python train.py --train_examples=36250 --arch="transformer_decoder" --hidden_act="silu" --drop_path=0.1 --kv_group_size=2 --learning_rate=0.0012 --beta1=0.9 --cautious_weight_decay=true --max_steps=18200 --batch_size=64
Rows from block 2 of a small autoregressive pixel model, named by matrix and row number. Rows with one number belong to one neuron. Each number is 500 + 40 x the weight over its row's rms, rounded and kept within 0 to 999. All counts start at 0. Numbers have three digits each.
After each neuron's rows are labels from the 100 images, of 14976, where the neuron reaches its highest value: "top examples" is what is common among them. Only what is clearly more common there than usual is listed. The data: rendered landscapes of hills, water and sky.
# fc1: MLP up (model.blocks.2.mlp.fc1.weight, 960x320), inputs 160-319
# fc2: MLP down (model.blocks.2.mlp.fc2.weight, 320x960, transposed), outputs 160-319

fc1.602:439531466491510508497510497386496557489464504502544514466512528497473556481485546526483453479416484531483502483515436537526511555490490452368469504494534447491584454526464549513494504481501512514516525477568454557503456462480509520501458539454420507438488405490582512469443575458507585514513571499510441461562491503404526489488503468492454461536454549540524469477528501470561522552544446450514500511574515482532534519516482444537475486535369479508528509495535474469524539597533491
fc2.602:491531513501480521494537497605447445564490493489495560504494520554514534475584517526518483469498481453447528438538523500451561460551490486575490566525491492515535525534500454495466561434512431487479495552493509503491506538544550500560507520471514542455461483520560508418458545531464481496556518552472491556508550545543586524546532513526468567476468493527443496460511533538458527503465527508529430447483468466447448418560484479519475524518542459536527479496553465490524528493458534
top examples: overcast

fc1.614:481497456453521531497558516413496516513496457487528453427456492559497494530495530547444450559542485492511483484511514474434456581477545501498557536527520445483511478535505476511534486562575551479462433501519508546457482474537473574458441555537571436486516543499562559498567572521472607489549487524480445460445520532443442438572463497511408528503494482553501497479519521472475542515496448524540510502537509526516547508556484547431460436565513477565460471522520556486508482534478444
fc2.614:419516557514490458495465490460490461498500481473520447587493524591587444523529512454547501500573468436560584498491470460518457532511547531497506449460523515438511528497473481515457511518519541531479470514432443453518570541484518494487503485459452450509457551524500459486517515517513548429575578517454525507465536575539549471525466573511482552419516538532501504499514590517418450480425505583525501468491531491489484507530512482511395491508551478508411465511475547526434505514555501
top examples: sunset; snowy peaks

fc1.466:467501518520547513525476522534500523499562545465544420442461508495479515499546532546543436475481447531444495471448566501501521526501509483506548506547461540498558506563477466475514495472492542473533422530520537488495518449517474522475488533520473481541532460500545514509512512447573469447500514510562548533519453479468563419514431467466567471504509458469425506494576579502580502507483463432506564492548495463602498559505497457433548495465535500551524514489594517464525522548574433
fc2.466:489496463440472548541517515469493470499555475534429462539488474473513461518476465522436535487509483546543529573543457546511499541446454447475495436499573503483466568488462480541479606528476604535520478483489528586537404456482574492508469463435471501520465523541404530511488516531537475569510542472460522513520387574537480500472495506483495412477543528490534468503492514538428494510482565524481485518517527505409525508455491544544500475420482521484511485512463495473552440511465469
top examples: sunset; snowy peaks

fc1.379:478436474513553490504490552473480451436410466503479559539552474529536564441457529484532456471480571437507501500522458567506529465439542447512539568438529467483559517457498529429528509515498482557443549524497518510453464530490421512573444588503501455442505512494614474491455477490482585406517552529491528476525554451393530540549494499503445513571452534537501557451470436492555456514536538524541512540491498561519498421487457496509455468541451494459531495534602494454449568528512509
fc2.379:515543488527468567558474531553552463500540558477330506490466550481488517548553445499480469501452449498491557467456473520504464506490507475522474453489454512558473491485483454448482495515538437476494486526524477412477613511473496503507564526561514545484451455495492462481439517521412496508613508528535515462579515490453566524551500480512463552496449470504511574529541551515499487500552467464532572563502503450517502518503537431545474501546518467474504460488453455495484444502578482
top examples: purple alien crags

fc1.312:528523528488458458516585546506480521509426538497555448489553519499570501469480532493471563444506479468471479465520481483514471514490599480546475487503480473480497494491483560574506516437478510504507486437490475498493412459499503522465559555493493552549509530523476441493545449505463454457498568588485442528510456482530535463466433518591450478510492465431506517466442466516536492516533578512513568420481456415498517501402573492431499470526560522487588502487530464498447412511485451
fc2.312:521515569440445531498515538481517517440500425551487526470494483521513578463538520457498496415514444420520557507549520478491562535533527518471551480482540521548445494535565556521549509441424438404503510555480493447527492456500414494493484517494539496428508518487495457497552492435505504447519506438436479541517470571487550526429440560509498517543529487546455454425476532548480476564518557614468533451434526482489566512431442447465539452580461515464473522483548457456425375501476532
top examples: night

fc1.194:581498368488513578493498508451456500490482442559487535477510445458474515491459505577489476497524466507478487418465427501504501446481491424473456508462549527552650532474537493529562560515524521493487480636475543549495506524520529502544485530403435462496507516507527583559503510548457524433490465512535465527555571521597495505479544465474463458455444504462480581451493508459507400536491473478551475499484477538491488531494474545479557461468517457523580528504511515503473537500544485
fc2.194:508461481491490516465465653508503462493417480536460586535492488486496544478389504496543461497506445570427478463511433587494448472481458460495454478424514494545488514451555483543474513500476513530461547520555548490463459419419535516524545485481530509506467589504491516620461504501461521481466450447525490459566442496468465503487537496399551497624513492464512567467452449474473461590521523499506473558463498537467532508510490516482512572465491481531541496519386531487488542565520470
top examples: clouds; overcast; green hills

fc1.541:517492492522509508546481471480513564489506482426535495490493499503520510535532487455532430488555426524484481524512496453515560520524512500441511490417459520522518525436609470547527498480492580426448525450544541470525479545550484466497493491536569454439584466499522542603461490436537484502537406492471464453486460488464484443460601518575460585523463447537431403541431519474526465510526491549503519501544520545474500509531515451539507445535439549518486432536543477429557559452536495
fc2.541:421479538517453507449478465446511522494466472457487537480518448471502500519509511448535451488602450479489595512503567464523519500452511502496474486533473559446504517522480534455478424442460478484473513485529525495532530525480442469472552439520530564401463506569512548498447502486494486542479395420488508524437503539551466467446523512518472527522486502483404476520420609485547481461479517514457506497497526609469480484529523593523485483551474528478443474536520445476479551479516508
top examples: high relief

fc1.262:456497459510547480477450550562430561450486490539553491487561450478456461452471502508543477548512525411486486451549470468447494474483518496527485559469462541533546497508495572555527488464493477542544540549436539488451422539529450475481493421498464482543445549481465496531548496483542498557463546455515482584533528487569441515529567477522492520453433463479478491494566533564542472400513520527534543532488436497512451467523494461516523508540479482492511526467501466481446458439509544
fc2.262:475526489570532508531501496520505443469519593497499497468474525485484491492548454436520563487525491514450602488521549501510492505511530470459443541481494553507469452516549453499468512480535482443469463505451525499504546552505525444508568440527571546489448563447515483429497476451509446516484519552500468469492464508483489548529569492540516499503380453407505511484495478526545489508504557412504433434544469542486500424573513546463569484580517531468494477452458536534494431540544498
top examples: noon; green hills; terraced slopes

fc1.271:484555477512592504485412514526473483581505462478494522437400571480515526536524478538460536492529513469460545536491469551587537518567520482515482516541511505475511500472535485519477547459501493495512508489456590556482438426503454507476471490469478508562596416504488536538495514545535500490449413499480495481494533438583490474536561542482561559522507542438506492482519538577528427574560540445566513452534462536536460361629531510496490478493479517539513537575464371499462504515518533
fc2.271:473548487492508461537490413483515469378545567528547449485495540520480520541558465563489474404600459523485515525437535420539559533503487470507548508533522543488517513563484517455524435480483550552506448360473547543449515536464478492549461484487443498553562496485527468474498530514535475485519534527480538485511496608510531538431484522563535489466519580486538484477552458534472488459454532508489498481550477517498485527479463470535497471493518560505504468486527503471490424474524550
top examples: high relief; dark volcanic rock; noon

fc1.600:519465468452521498458492500486485542541523441544523543480413433468536505561544558564497476464455514422469455474471479514455539515493513501581485530538439478525525466562576524541495494477464525511467512616482539473511447514498484493510528507531570484470504527483527608483517563507504470505482469511551486518475500524521408482529535516447438546536487532522612484524535485439526528545431493525501479491526546458532468538562534508427537548479518462469479511566494501482522532559547530
fc2.600:502567580560539487384470423570493507471486482439521529444473596421478455548463458500473487471589502474496564530426516500513543542511532523571552533527485458435436477537508467517415493520520511432420556467550511482484470381561506518525472500490524557539492491486508486435533540547467509523478524416479493470486432458496467439469505528477491540421537471526500491484482527498421534539500507534497511566499498469501536520535559542522474556501550478485502544515520508481523566409516490
top examples: sunset

fc1.236:457513510514503512521474403506494471547524508470528408427527437527477570541484515496563531481488429480497501502491539458433530581474501510510501551553499524563526478514490539461511543501510466499504428528498516495469472564485470500452451514547508487465527480447491512472518551464561467518508549528520548476519483501509459478569426564590523522486446569460424505493517502553548582451484535495499487510581498523464488484478462471478494453543510481502537530499610482496422418578499490
fc2.236:488497552501525547548562513565562408508473490515529488476513458571530460441492523479510472585512451488499529451572504509455483463500481477525510503492545525550508520494527540477542496483521472593496455494507466459440425451571502542449446521578519545553481527493543478496471474447457559556524466558517435460428474508509449527542446554511527595512432433489441511521552518514472504504515511526530434569465535493535499507411452459444533480521547530591480527510547472489434487535529487
top examples: purple alien crags; snowy peaks

fc1.643:463518410425494445513579538435483516511561597491483411461522431483509495480505516493535506609438509519466517533525572636459467522546527514541567503549422479489506495492507504488573494580517484531438472548497521536481466545505509523527481445528498481515480538476539569493515499453538469540507492495540435535473534500422487451500447554532488502543489475570538465501525573546542531508474456451558475498625560495528456573515504559467455461506514517522472473549541489505508545555503497
fc2.643:505499553503498459430456570542535439471420530457472507460447486484415454545427506529498503482490496487565494509545488496535544538508512523526570509528532523506496489467517458519512513491541469515504559490552470505470450520504493446434560523520432635540505515529517482522532473532503531454541496481527521505551396474518454479440561436541531455489436569486565454605470446432532490520461506463483516501456465544552442460513528480526454496490452594554571479482497546505439506479492524
top examples: noon

fc1.460:514427498503500568564495507478489492515468528554442500430466487551593521533515510476527563553521496475477485562572442486514526556450462483588522492477535499481528463511499497514504405506490491528468401480515490512466495512565499459548466490533584500477527560509539525539464507475489496542513502505488474476497501470445450476513520495466436574491467513490503565490542488484491504459376517580520479507486588438542507522534432532484466454532518476491526528562522509523492470580434496
fc2.460:470516516514498404428455500473449441590516538530585514506490528563459517468501496460444556475487494458493488493445505490472526576486566566521460532484436506573442482545535519541418508496496505395474514534513506526510524503514510428465510462515547527456554396472496540471570496509507447530478543517525501483451474534563448509497540491491491488468412518483503438530549537471549451482442484513517490453477457547525464478557530486437519469544517515455521535473520546487544518553545500
top examples: sunset; terraced slopes

fc1.420:477423554552503465463564447465491470454534501467469497485549443486520487411565476482491564428523516463529466470516453514520548477548567474473564519497505510516518470503527496529552496493453457574501504530491643498491522498533544465471434453493486504558498446498574558488518515476445546498483475588517467470538471488545495464496497496527497510462484500440442507491483437561475535509500448497552524490549419428471531606491486510460522541507557499457524532515490491469505459534520494
fc2.420:533492433479450449567499450450571516440486482466453515446484517468534492450515460541502520442558490471535451499524462446481509452545542554476475503478538469447478509498466560483532473561476474521477505560475596564513491472456557479509534437500535509404524507575583559495514498520499541502540496483552477488592572522410486479507541501504534564507524490481468528464462452510500554492507448489433470553474511525480491525546545470470591428559481508593433532491447539570545502531484516
top examples: night; purple alien crags

fc1.196:505523533556505495502539436408478532460426498544536469483547487469512517562457463491516464545460538533537489558492490512562521532464603518503519513527470558530454537493525476489440516455427446503518507531484535526546531539577511589455462491544441463482554473485548538482577501532547496499514440539508499473603406503565483478488549454539531519498512490529507581543512566580558466452517443517510472480475430566429604491524472523555444538507436522473557399486499554467584488506511544
fc2.196:494537486472534525450509531457511581426506504560476511501466528474432416507549499414509518457500486447593511508488560508521518504523523503503472494433433553496429598545543528446509479476500449508457500512524594514487452507496515535505543508523433549423538482517529585493433546542474460487471486475512441504542527504551485512464438518568479465505476544509476523503411598459525473487466481499408496534452456519469547492473440483526540501533449546513502527460524530506527472445539511
top examples: night

fc1.246:551556502475559588530463525499482472543493491496441470454476502502570513564531480467473498564502541492513457510503416451523481488544526502462504472537492492583499400477572513479536488513502524564475449591499505489465512512475509530530422553574566497481459542487568469503466484489494532478564429507483443429505505459504512488532475574506515527577492540572498563474512439429517546504480513478526528500524518488523529518459450471464506432556437562524471542542538483493489443572482468
fc2.246:549511427493480517530406496488517496528416456549419450479563496475517563507488473462501530557538493519478532479491502491512415525519455511488431487497514482477451473477485506497532494518470485483517514499555500497503540469453505573484509459518607475516519513506488512530442487485321512480521438508495513503518539505513517503510455495506497458540535515489485561515488496483467471430465500389522480457490433473530516466458475441499562486587452494498486472500429481605498498502503506
top examples: purple alien crags; noon

fc1.176:518475551399525595526506470442487483513459488533488506488497497559521508471484485502533504507509568430505408516480492625446477476507535469513522482490525507510482521433459482456521457570464538552456441553431503515449544474466475536549454473500514493513505566418558521470508540458448470513512453501514487507486494467470508411598478532434439526546494489484492532464518491504555474486476555532578454481481543501446453460448516509482529473539524484545523501505512466453477582496488494
fc2.176:507449508558507520457463451489505496449510535521516501494537519510503535444509573506463510463518566501400527531514507558542507496544511510508597484456449495455530440493472501503443619549445470559481540501392540511461508539520484448513473452448521514502507436406498542468527524478544407433543501396516482441511535481476524466404465552553542471519500500509521559480532519541592530486501530468557524496499538512470538457547594539517568498511498530450543458487486512499469520456464502
top examples: water; overcast

fc1.688:472386549487595549493456522441442513549426437490512502488535446518520445497523514550447490551454513523480507480466496485561486540493506470455501437472473517507534496548542572539512497571496560594489495499506443541488367496503493423570452448479470493517511558492522510506522511467497558521517435452486550480559475445517439458502470504518507505464515481468541496490560469502578535511501586518524517503478539476530600517468472476529479465499442487536534496538454451468480459449492482
fc2.688:449418580477504399474504521494487539498525501415540533476467463489563452505502496426487461456422490513543551490510488480549582541516521490551500501544435516460566573489508486584470552470484452525495508499509491499493469525451522460553492527575494477534491549530505500428425540490527544531546537440459433489540422496466494448479504413540507514472528468538510421503566437482546516583468558546431545498509499473469511510545498504518461477468440513548517481523431548550460500525469457
top examples: overcast

fc1.310:534520456485546480510499425490455545575518485551559544533591478478498471424522507501522501459445496474491428518463547503398485558545533524512504582541505447459522565564506537515510446533548513483478501480438451529490540567522505503481514457461524414562575482436457537463471490492496483504466565492470511568488469486533481512646449441509464505605492513474553457502560511466462513470472523496498479446499464489504551505507490575493543501482443547526521473544522453508547501497518461
fc2.310:491537505510487455403516520565424516490493510413486537454450532496514473508526510559482547448534529451551481480528560424474558516520506514500542514494494526483504504496526452497445534466506465474474526487479525529505505498442462490542490543499492531423605445546534566394516494482517468455474515524539396496488490548510529436501595497515521518417481565539535384453557436531570521497444480518561516518550460502506476542581453504502464595522517444519510508493490570477497519462471499
top examples: sunset

fc1.331:505543476461499461563515433442498424485503491546520448467472466523546467468505503542520480496497521470431395551476396427442535492505467490515459543525506506456474418471459490527559510430563518439593482408504537502461501434511491458528443593490517503454573468466447481519464460583498497536521458448424525571507473437501509524493480531500517465479453587499448531504543527493463548512466542539532466487507536536484540474464481518487465526475492415546506513497548506508506444458534496
fc2.331:488416528548441488487512469434516455594502499518569569495545481489563490465476444535519537527464561476509465510499464560508460536488501515516490475543484492479413493519393507499465543456502504499427497570477451497451497508491494472488480429501478493483460487441512506533495480534573420508514492409486599522475504503545497526481488528536468484441510487502545499566489456448587574519506481500481501401498559540496445471531542521555537452447443499516553521522557519513473506503517514
top examples: overcast

fc1.495:493553514557472419518490543509463473494441522438476554478502525545523491503468562483436453493482483492498478561533485551549585561567521495536554505507513508510576483503442483489566587443532487509474496502555503539444501539429409477489488521474454481434525467506523579471506536458539493483528513491542550502556550444547526495480515525538500515530458558463552538492492449489599533450486480474549544475573454476473500450543487499480534426477438528506544505460513491496457503572468512
fc2.495:538492491516430448523496505491520506469481535530423542600481478484495494450500510508559598482454502491503454505569563478459486467481518536538513576446566516630512468488485504526506481488486466558538521377553513477493488466442425520483564533481484635460457501481499495504529496520517558515511491499526495486479513522595505466493559543488481464541439541502521475526476476526510507522503488543485502510433615509486422544480482455523446513465534525489546490528529512479482520493503582
top examples: night; sun or moon in view

fc1.675:535587513491485516529485403460510482524514457498526510473479581462512498549507507532522525511475437493471501474546532497457457549488502481471497544491614484461549499534449516439527528492519502480528438494540540521514489540510522538484492486508467502553555447510477510539496530557538523407513459515408522515470532435488531443541538491571472566553492536490472519490525542455513462514493506467510458394493536504511447466604492501475478488479460530544494531545554505525478478503483492
fc2.675:490506497406471512472560509499503560444478520532465432472489551359520561533502324543539505505515511480488547471516516534455479515492415535503518554521500473481455518491481487429529542477553553448477499476554490519481427498474528550527476500498543545546496525550506503532475482494482499549449514446505484519476445469437459528462471498503478513489515504500480425468526431522483493522597544495527443482571470491458475506509461540508516506486494507532520470513499494488540486442453426
top examples: sunset; snowy peaks

fc1.721:538482500509603441507517409500460474498409503543528520421458562535467540409496552518459494510516564469484464519502549465482517539569522493571628560487516467460554438563453516483423489469482512547475412433482490484488409507501484476473422511481515454492548450476494529480461506467510507542504491500505515501511480481510427470499471466541505539513518553532535518452511461519517497521505523557525447497483583597474511558494500562472517505479511419501471495575568512492511483538511499
fc2.721:438495487534519531490505515526499470474487563477515507411432540515442495509512544591586419456474477539459526494471640500499537474452531488579466489479519523524441474484502497478463437483540495446401444474492505427471541562559510489479501449489517506505463547515447499421507558520530480523492471566463540519547505506450471543552489511540501503474459430423525486481525435481521504498488492476544461494453511484469509502545488506474621532486547506553543499479452438506512462438488499
top examples: purple alien crags

fc1.755:510542476580470527531434473443456606525522513506477501501564546501534536479472453513514500532499468492513464456518473496488495535521479475518444536528527440436503483565536434539629546501528512500451468527541478517429511461484480486473505454554545503474491476485457514458462492459538454552462529451471438470498502527507507489498563532556463518489535507552499529558512489530527469487507523532510482570569516529464482458428482485516460405448455450502465452458502456479492531506540584
fc2.755:509539486486503577437439501501552577527394533517499475468546464502555506549517439492560450481496469388510502510493453491497554505521456470543451579466451534507486584543595503549531558480525425522459476558528511497500478469497519523432426502531508589460552540540484528481430497490550473485514518482489535509539518598551533480457531546503480510511519498479551429472497547458583460483465491519464485534430507509483493456468440524484492447428532453434459528410545495482469492512544562
top examples: purple alien crags

fc1.686:411524524527512540495490509446489524517534439463465507465518422513486505510497494486461441476530454489512459457516460598566582496488492467449504509471508489445588445448486469556460508482512589509483522560425490586491408403492495468508496505614535521489533481502530589551498522470477492526493474480528486511527487524485552479460505478455439508547487456474467490467497483531526513490551513498523489484501411483464543455569490507398439493499511501508543546494540454498470559492446432
fc2.686:491402443497495554517475590514472557395429519550466517529592495504519528492539564451530523560494563539556472432519443528483510489549457473411540538531562445473545542496488463454520434457528495524514503490469456597528512584554491529520480477494518499468497570466495511482440411419439512417507627446530500573567521570485534535495510453535445464496488438501506537485466524476513453464529490563534514529488501459544567454516524485516517471559528439508536453480485479534488532473505504
top examples: noon; desert dunes

fc1.626:482499477560506535503504447481512466607531378505504528532512498484507437506582555518490530422523477492436549518485498450520525459552500488517468489550510483495539443527537526492455531454555492497485505552502537552459390592571410500457467564485539496461547478498503529476536499533437523535494481522515460434498472436548484508529507506500596520588456487493580489508547514537515453557480486443524484491474508574596476431477470516519504481533483560521500494515581465459475507479437481
fc2.626:535462457517559530498530518523496489475455485520524427559481516419514525484458519519453465507544552579537450484436517435492545472542452522494542521492541534505495518477469466466586441579510469488544478460510425464532537565497510545470490559564477457477461514455511562529475583463527544506522420549533513468509541532488505508483454483597477520457517514544510495458462451501536534467501568522472578600496568451447472552431542523533523479524481489500428445543459510434505431464528598
top examples: snowy peaks

fc1.529:513515519474510554533488485448499522587503464542507506465467498444513547494515513541504486440473485512519439485490452578496464549458589392409449509503494500526601527502494507497529457448515561499424447532490522524502547539471487510583460492480457472571568536539502472527467574518500474485583533496557501501515527487472491467482471443512480512564477525507510518522619494476504471545428557477499509454539503528548543464468480453466510469500413483530615571508520452539481470556459429
fc2.529:502490538457453497519537513506521478489536517469507474531459477539482480536503373461490426486421477588468490478473496564558561572464527520466523555517478517528606494566586426513550468420548608539512531517500475499419568493504502462459511495476491564538465512495466539559514489496427488482582436484602491508517449507510600545489481498469449466561523481468463482558532531479484504519512503615430523480456500473456514509505560482487541392438458509420539517490480488511503476569470453
top examples: sunset; sun or moon in view; snowy peaks

fc1.56:576545471531521445507474474495487481483487466517521460501441542493556542491517522531459400539465525535478486515498505520584514513579545479523498483491479483519558464480420505516536498470530502524415480544492461480484437428519486534526493552539456468524466519453411511499541508468483493413520526492600523485565563474476568507458536556531486512570491475492460537501514504476567525518548533468538524479474548507382492511525462572460568455500513514488484519529516547546492554534493514
fc2.56:504506447508547575508490529475473479470506489493541516480476463533488535553581492486520475462460506469551440505442552466475458510475495483487551475493517508546504506477599477479551469521494474463536500500430517552508424544493501539555472554493493455536486548513496400459497536483523495502501536552450521425503514530505519476510516472506509502468513526545506539402513535490546568574549551541480458460480488547470556567438520501492469496579545514490497534568561501480502457455574467
top examples: purple alien crags; noon

fc1.190:490459537549472524511481497530550565557509522482517476500570497469487543537547536463445559513410498440509469498488516449487507504488473471451590554479465507553521509514523382461615540454533505503481515449453474514495482416472530450460490512488566438490484493536467499499517558474547511539600578512511434457460548477447492404522473521513478454472419481473489551477557439558420500501523520557518509490538494552523573491466546488459517606459530480399529503478506484475449476464542563
fc2.190:474460484516501456518499494500519585545402538424484452498492447522551520562555478495466481497501462460487477497466481476486525502541490497476469547439463530480590492553523490493577559507474404507527456501427543524468497470454547507495505537454529451542461542475497498489440536507521513474423667566544522470568480501451449460473471507459489545468468496489490483536554489411488528509564497555465522454448437473606536528525589461488559511484528497486503501416543511442483486531522523
top examples: water; noon

fc1.320:505483377473506475524522452500464503441473529532500531378510451497538554527539532479465412530500516490464478534484523549539563486526496541547473558476467459500506472451565589510517417485494552499472536626472482521492457536536497464512488506586482449469454492500504519512483544550548491498516455463506490466556523454498506463506498456456542466504415467538506473487518472473534458461506509458505505430494538491595453553484505574455520490455484500506515481465524484527505548563398518
fc2.320:521492560466481451466486572470575518485455477486529514491546511514526517484465543407481455530468512504454494453487454591477538465521570484537497462487463501481458490449512509496503516493465460504445496538470470478461438484473511438545528480462485486445493543445543450522468494496530538544506472394487484463589517441508434474479525480481509473541494459496544520586509493458545529505497494536427576468505517539511474506450576531461522416540456520506571574487395564586476552533505443
top examples: overcast

fc1.275:422521451475577508490537486506527521536551464475516476446501456497584496501523499554500421456513480493516480497519487414447501494487514491552515583491504463504505517506547535546506478580519548513490454464508509546481537583581506529522513564485531472544488587519544515543515572503601655468506496520502413461489567553397549458566431471513428530471495547533472529497553551502488479522451460482534511486548450473552472488505456512487457466488485471539478457481497481533508454546423472
fc2.275:535427561543521549512473532484473499483492527497446497557488531507565512482535506453516507588496482492534632489564447481547465477503505517478500421542534526505479455482447405488498478517587504597495428499525437458503503502473502553406507475504495510477488597506454438503519547495476537458520487529501511428484522592507509473494551534535453563457537584461494518517494494546466455454485534561518539546451553403517513513537451484478433478503520446494474455488438502513470525550568516
top examples: noon; red mesas

fc1.287:521478531455495519507516465377466519562472433545530503447510410452563475526569502578487512430458418483460553456589434484471525557494430453534493548504493537469528513522460461523468627554491520473457471514432533489501456500452459473515484505532478488503529508531531590542469561521503533508537450515493525521516501456545456473505499525457430533483528592492504483471561498492512496489433530486523491432495466515502407465523448473479484493498478448522485487477551522462463477512436486
fc2.287:515527556488565503468533498440487431518521525587468472513462633464480585585584438472566497510495519468433529469488559512490581558558483530519468512492424525479552498542449428489460497500428487528451508527488448473451523493515493512522520481562521560528497376473501536504529523486551378524529463560517439567467503514554512462466500508493497558570515483533442527514570515504550597463496504554460469417467540521500455482482480467454553483549532530485463462464524536506463476516481483
top examples: snowy peaks; noon

fc1.140:576516444542517504577489474523462518498433546525488542453482481569500542480478486524483504465513579465441537488504468495470448501453543441489539487545523538545509552563444514476549517525546516496435455515459508451432514528511439469499468481511471474522511588451426441493553517483435510511529536498471467460517492460499568495588516481534437525463468518487477554488505516496507487449595611476579508504507488543514550507550487577520543458503473465523506489558540462434493583551525506
fc2.140:613446445489494528560465466486498505448495614482449561444490475533436508535477465444523478449490578474463470510489565529445489541446550460489518537533496574525481517474546486477549515519463415500522479503509542520479579525484473451521578506433467547471498530497558516466473562457518435443484530528486473514509559496502443491531564505508522506502455519498541528476494523553587532513466500454515501510540469537571563568510497548612508539486479475447566470476481479496492454548549495
top examples: snowy peaks; night; purple alien crags

fc1.506:499468497570589498541499476561448472523505537563474545475474487412500530515484526498438520485549490453467522526540557534502551526584499437532484481445505556478514526588514489483505497480421534502502511551463442530509521494542458486482487512438518462494469458533502523507515500487495502543396525485485484550562486422485460508502552448423555516491503530435438509445513459531527417461517517485518505531488480488533532561501466505473617525469517537497522518486545529424442523504497491
fc2.506:533479536560526547455506465428497466424508588480520485554482459426494526515561537468498491494493527495491544499468589519570599514512528527508479466504517641469505514580483449519541485479437497515545497574457493509519531568521501456403493503503454474465460523456438487471518479468530559501455507523479520542522473468480499487469545516517487426480520499451490487522502450497574494510553519492543475495472504491506512609493507482489595477499548505506517516533513574518504497438504514
top examples: purple alien crags; sunset

fc1.532:568473522614546507477507496457484495461452510521467447514470473499504445488526457466489460497503451546572520538471464491550508527532530491472508454506530521516419567497496575478484513472499451488484482490551499462526530517558507420499439555499518503521527491572488483425543550533492474550508440421426511509605490491545479450521573429505480506524536532501528490471501528569493496493461433527489481527498492525516538433499527538487463472495511439469550492495470463485530511507538577
fc2.532:561535491570497521489502510493554462457508467501519484472420567482540593461515551534446445525426455418532523472503547439509500513534451509455486429490467515563490553523532508437511473483500492526487470503560503476481494480536540533562477491512492543467456470512582506522449513547481461527469477501482496532534491509531499489464502520498456502523492508593515496441541492550553523540505512536422499588511419523515473465498491545460486462512533493503471488456507489560531467467520569
top examples: night

fc1.332:550475517523511541455529488479543457466438537434508489509497464514498469523478478443496493430434523498540488463522468506497513469512563518489529522440492517460501490529553499497463496545424472452487465577530526457474508484507488535471418453441405542486490504548510482479542467453452511620512460601483464469567573493486503517480484515551505526485460507483460424491467445607471491491470488541462522447546532516547598469489459529454495449528464535517585494481488532527503514559536446
fc2.332:481485445464429524510504584496605552451416538531527485519500483465492444512591461571506538464503514502536479483510518423530492520500586509441497484454469477444491514475514442427479518559436420512492462505497560540550505505480511519547502426451541515539485500518477547523483483417483510532452492465474438488525481450532448462542470525504425535527471529527427493415345503515495482540482523544412502480376518494531538531543474472492468422516446506521544503480528528472494548508452493
top examples: noon; water

fc1.562:530576483492522504548440490501508521582488437453497524488498509542540393436491513572461472513461476435453470562609520526447503565561519458496496467527537472481511521518427483503498519525601481458491499507440464560490482493475520499512499482555448454533601483480540499503533455525488457560501515520438475520493541499470609475553479531477482504571488480492500539487493555532522514507488526498527546417528473536451507503576489599425459536515429491531498476526520447448503492455397481
fc2.562:458457511581555510494488553438507557456478580561516506518528559472534541504508487474563554491498515515499539404554444535517463443468464558478455509507473530448508505451482516490463470502501553458460489506512518462520485567518485555504508522485561447451361562515532452506444507476527484523459485458483491516516535508448461523500535493510469500518522525530529486475477440458612526500538515502535470471474399471484522539496426435511546552542529494502484521540443511537487562486532483
top examples: clouds; sunset

fc1.212:455502504517503500473534456504522497522534525548467520481460493506488437502492435499500535459504479517539521580484467504541462500501496473489486453480554476476492504434589477454568531445442451499512489430472474540478477534501501546487522429525515488465525518497467528543484492373544496536443504525529519469590518513529539540516510558492518540543541472567470368528489450484491487542512623518523497530467511460505475518528501472471442569583507415540531378498550526486501469496605533
fc2.212:488529463528480509455495493436551534489416499499420555434429514510586550552523462471538540487512471451553557511476476479495518514517513541479453500488482551556454499513510555512565473484455391459602525539450470565524459473531509523488416460520474495444556535488518477511463474509567527536484538476542574528493493575508506498564508504455450574545473510539481500467562431477545513427572463531454510517442459533523515497563500529513532505525538569472497522443477474518442584490385497
top examples: snowy peaks